From a checkpoint of a small segmentation model: held-out accuracy 99%.
Rows from block 7 of a small segmentation model, named by matrix and row number. Each number is 500 + 50 x the weight over its row's rms, rounded and kept within 0 to 999. All counts start at 0. Numbers have three digits each.
After each channel's rows are labels from the 100 images, of 14976, where the channel reaches its highest value: "top examples" is what is common among them; "peak on" is the class under the peak. Only what is clearly more common there than usual is listed. The data: rendered made-up planets.
# conv: 3x3 conv (model.mid.2.conv.weight, 128x128x3x3, each kernel summed), inputs 0-127

conv.111:540484447422499468532527515515479440594499520400544503407434431448482480489489532480463450519482548503450465555488422503547447515524435500434496425503464494533437561535451465379507483474449452543441508526468497535489550465506486437527419445397418507519515453503427621468469448474455438515405493492525481518497492375410411527494472405466500455423505468465519496367392540475519515542422
top examples: moons: two
peak on: planet

conv.53:441489447410487399345501567482461521521445524454491504469440497450537424454467501474485507462523505516519401486540364462532531449527392484502563380451445446479502535428524505509458529468455390462450531413496450472432506407494496523550435495436469465500443465458472478479482423466470410512437530505486466488512403353463438517528501508467506523464545465485488470510476416485451418478477
top examples: moons: three; full
peak on: planet

conv.87:470463465523465415463435515543484420465480551561539461383487549534607465517477438471511542486480440467406520490493443552464495565514500526465479556409627445453449533562535592463477546434536504474525529510565547518479610491504521461540494473379476565468493539559521424494504534470478490374553586513522436458524567527556521501498449506434505411571613474515452598498479528522495474436456
top examples: cracked ice world
peak on: planet

conv.12:524439430480466503399436524539542429495471432523498566503410423403442482536443488541484439491540515412538498483422455531464513514570501455511471501473547402466541458396468492475485466456481429438456468544474458524441563448519461468509418487454453481427417529508413422435447466510475469509544499489541356434561398480495458499469450401390499457458540476482502491555496525505528423441424
top examples: lava world
peak on: planet

conv.101:531464536451514540479577485601573411438518464444442512468400435475465564490510423484468444522479549508484544549469544504436555485512542442452516527480605508500524475437550507419469557470464464514434513500520482481479559434498431481591409536473521560487524471647433430481407470606481429511507480441555376458568464567501515458436414487536484445580461541422487526487443486449530479481509
top examples: rings
peak on: planet

conv.97:379483486521437453570587433460388431565475498502466488447547488481562442429475457475393447478489521498490448482401465453471481537512434525465502448507479425532489453471507491538518471418436501493543505443444482514473493524564395531554386438414437441451361475435471504445497508492477476529461470509498551487467492410394466541499463494446457518512475469566439478480465611481438556412515
top examples: rings; moons: three
peak on: planet

conv.54:478451518544524449469662525494502377513551505453498539502538503443506591431410434440516462472540529465478475530484477487496513398585618399529565565436501554505504474424512537491508438511524501499588474508488456489394508481488491530483561446481566425496486470520458482509532431515484507543402389368531492462453499428461470549449449515494518462599539433493454564481439465514531490427527
top examples: rings
peak on: planet

conv.40:544428477376523571503457519500552492426477406546481523546388397513432501429518553531428512503524374518550517453507524490486515520449520502431408560434412495448530526469498481449469490503444475497420498503501516516536478585447410448445458437454418453468478483473486520528520514442471458490451570495460463486375421475423500533539491528455418501512506470457500352557440553562465542537453
top examples: moons: two; cracked ice world
peak on: planet

conv.52:506477464539480552617521404563502552433481541508558533407536514470465485525493532394429513527527495545535439358492402512510459552529546461591486494457452444507487447469420550477483483432457477385548398450546497502425504566450436553517474444502460476520423556522524490503540554535477546463482394468476428435555421571435462461511480442493525478459509488492433353483489509517501501470455
top examples: rings
peak on: planet

conv.110:491420450462531490389473518502612579498468424440492500489409508446500465520467456537405480502560394532541389484509494520447565508478457529549476475522531540375470541483500437502484440544451494570456491455505460405513523451400480599420495474537454505533432504502496412474503456501474534480487563521433468407509483502428451498484528476474449565363553497458546528506552403526479422504412
top examples: moons: three; cracked ice world
peak on: planet

conv.21:485485472567449475598470436457526509487440513587537557441549520541496440472511482511430495547470553572529461475467558539370525469510534490515453502486388370473577394483438478514472491519465452476433521527439479534425492569504468480477408501504545498453504551402498546447455622549540599506465492508443540498435569514501539473472544442507463508419545532494532532389587570472580511505584
top examples: cracked ice world
peak on: planet

conv.127:447539410577515439450437401410505449515590492532517506390536551533501503520514525426475425520505472542506451488473443475582534513459408451463556527564580445499429473454464443533438365531448443436493533548538541557503435532485522532452474434409424553486474506425529534459443543514512503477532456524547448495499558427497512418446563486537409439490496495417516512520585469410493422444506
top examples: cloud-covered world
peak on: planet

conv.102:482582356470542506445471515512501503464496376488491478468481384513532442493427481472535495491516463505461537407573481475413520461494547433403451541384490518523485528435522350509447457488507434548453516501512557525477524445472556471491525423427523569394490509540463434492541439413497476447421495441500499515509501464381529464573469498507422451553459508450495381496493479489484512452457
top examples: cracked ice world
peak on: planet

conv.28:500521528470534529459528538536512484459526474513465519555417501495404466440485465514552458503482406519468553517510481518483510476521497490448511460441436533462619565448510451441503557551447522473489514460513365465536547418508462417506531469534502498415501444531467410430575361473467474438503493505475369426500367484404452495560428496516543408555420493474468477408500425500461450449442
top examples: cracked ice world
peak on: planet

conv.121:385438430491456465500545538449544444431490442438456435570466485537478528476522569484441549513441524403413447508471550415421446465484561480483455520469450394472554486581484490509415495460438469434531532392458395546464492482509437475525394509484412447488496433496436467485417470507425493523472486520505487471394462475498510553418427513412528458436449482425508469559413498487499475502507
top examples: moons: three
peak on: planet

conv.75:453483505402416521412536483449526471531439492490491542471406464382492500444526432505434426529496548485479425577462498478552430470493417507434507414527480414446480489571550452492413513428472440389472515428577493551522521437505407493461443465396425497446457518554493513528420520487457486558510477442478432436504396473504402491483526495427492469469517471486460521489468583401506543450497
top examples: cloud-covered world
peak on: planet

conv.77:463447529425475432463492459429529490427522475488481503443544485552573435482471452473452486462504410514461475499426462499388556460487496486378483446453517455471403516437442418478484478484483494520439476437520419453515535476533434439465467450409448529447453452451523539470477419525436461464578493505457407460417533540401399470469524495408503521510461503494547404449471527482453454386395
top examples: moons: three
peak on: planet

conv.105:426459471432491470508470526501428515423525481419456489443452484452501391484490458462561417565493456485442488518444413443442536487402421466467452440488470558544543559463594449415460477485406478612553570525477443424534491532502512486543504464564423498523449489547523504429524523491458540386456447457521484439412577474344533457513523497490429460546468467540533408508476486464500499494519
top examples: moons: three
peak on: planet

conv.68:450523512503516461521580345573465468590502548495583461451452522629438445390515530464517509508444595460528477516415474418423460465580571441407512469455450455459493504457427461470500508517487476438469495510432508490478482507524476487525473541493536525473452496484478524487425503560405402521503587540587376538514476462484523491491498424499488459551512556527505579436438468469532399456458
top examples: banded gas giant
peak on: planet

conv.98:505530488465485492614508435446495523501435485429517444456623478563560451483493498469362478463499508496493504470466489458493461515503444463508449457432423464579467516507427471444442446526459440477468486402494489435503500520537550584468483539472458464616462520454496585437536460487466522558411368476486524494430521495477432496550537481397506549396511562527538438444372447468498472564438
top examples: cracked ice world
peak on: planet

conv.19:511470473560467445493532491506527411505476480457567376505481586575421417474432525495542528489407539378506488486484455506524458509548514515520491459519526441460447589538490463532513400604589523516456465536437483468545405449394426523535481446481429423447411524384503550527448539586486523531558516467527500570519433568499500503514486510553491447515416435457414569498476498438519487446502
top examples: moons: zero; banded gas giant; kind: cloud-covered world
peak on: planet

conv.123:580463487476458511474435427497460563520471517404485481517427451501460499486479518561455480454441477550521509539491549533449454458494439500486486436464526390422552476452563475598505553463477404454454398514523546426466537482508465376527465500487545421478521506508521445497372426488461467546473563483528439511492498423458511513456443488513560440585489420381432612494463502391461525436565
top examples: rings
peak on: planet

conv.95:569493577500517454474569613559463467560498534511468510458502525490454505473565533494521532461496460549556555537492466478488558531445515593572509492479470562480552535454559505434554573442397519599481570505432419530555442528471454520481486474514467533466469401525468452444500436426521454493450459532431467418506452432443423519609533505586429468507472601429571418570429494547512436585460
top examples: rings
peak on: planet

conv.39:484456478521473516490414503461489386494427440485420505464479507489478471510449524597489509395420405458527497445396442424401510480464453500452435540445560470425517431516492557522484448492470527525516392526449463549551410468477501479387483494503475468502495522550478495499475465380556519483473510554426521443500490405543532503523401545440522494440606504505475544478538406483390560523431
top examples: moons: three
peak on: planet

conv.48:459457499470517499459529563594501557404495484448471495538375464441402579443506475454445478445482551432529480487466494577549595498520510471481448539430514522446515533505600504427488557504431544454527481491597500568557523504574481489533437544469467464476520476546598477525374489521521401535464571441495423414541556531453486520458388520440426529517572515542523524501562516609515443522511
top examples: full; lava world
peak on: planet

conv.106:443486532473529436552492506501480494466461517523462455511429426354607384502508440515349459436487446463536419498484549519479531511472518591515442460418514443512541509507505478408591478491458514509474382409514479473426557467512519508479426496532435449511520506472515453511475448497501489466589538532478516472449455547526402491426527448498489573363468485490538443566578546529550482452440
top examples: full; moons: three; lava world
peak on: planet

conv.56:439438475525477536383609530461391471582531515462508519484543492512503552458499483450481524503494468451445550410397428419448442424438481437502466476484469522551490417484425514503523477482561451426558447463434468493433484402465444586553566530580523516596435395535493486469413468481494490526425510512519446477493404442475532443468404475446540490488517451470416545494477582513480492503551
top examples: rings; moons: two
peak on: planet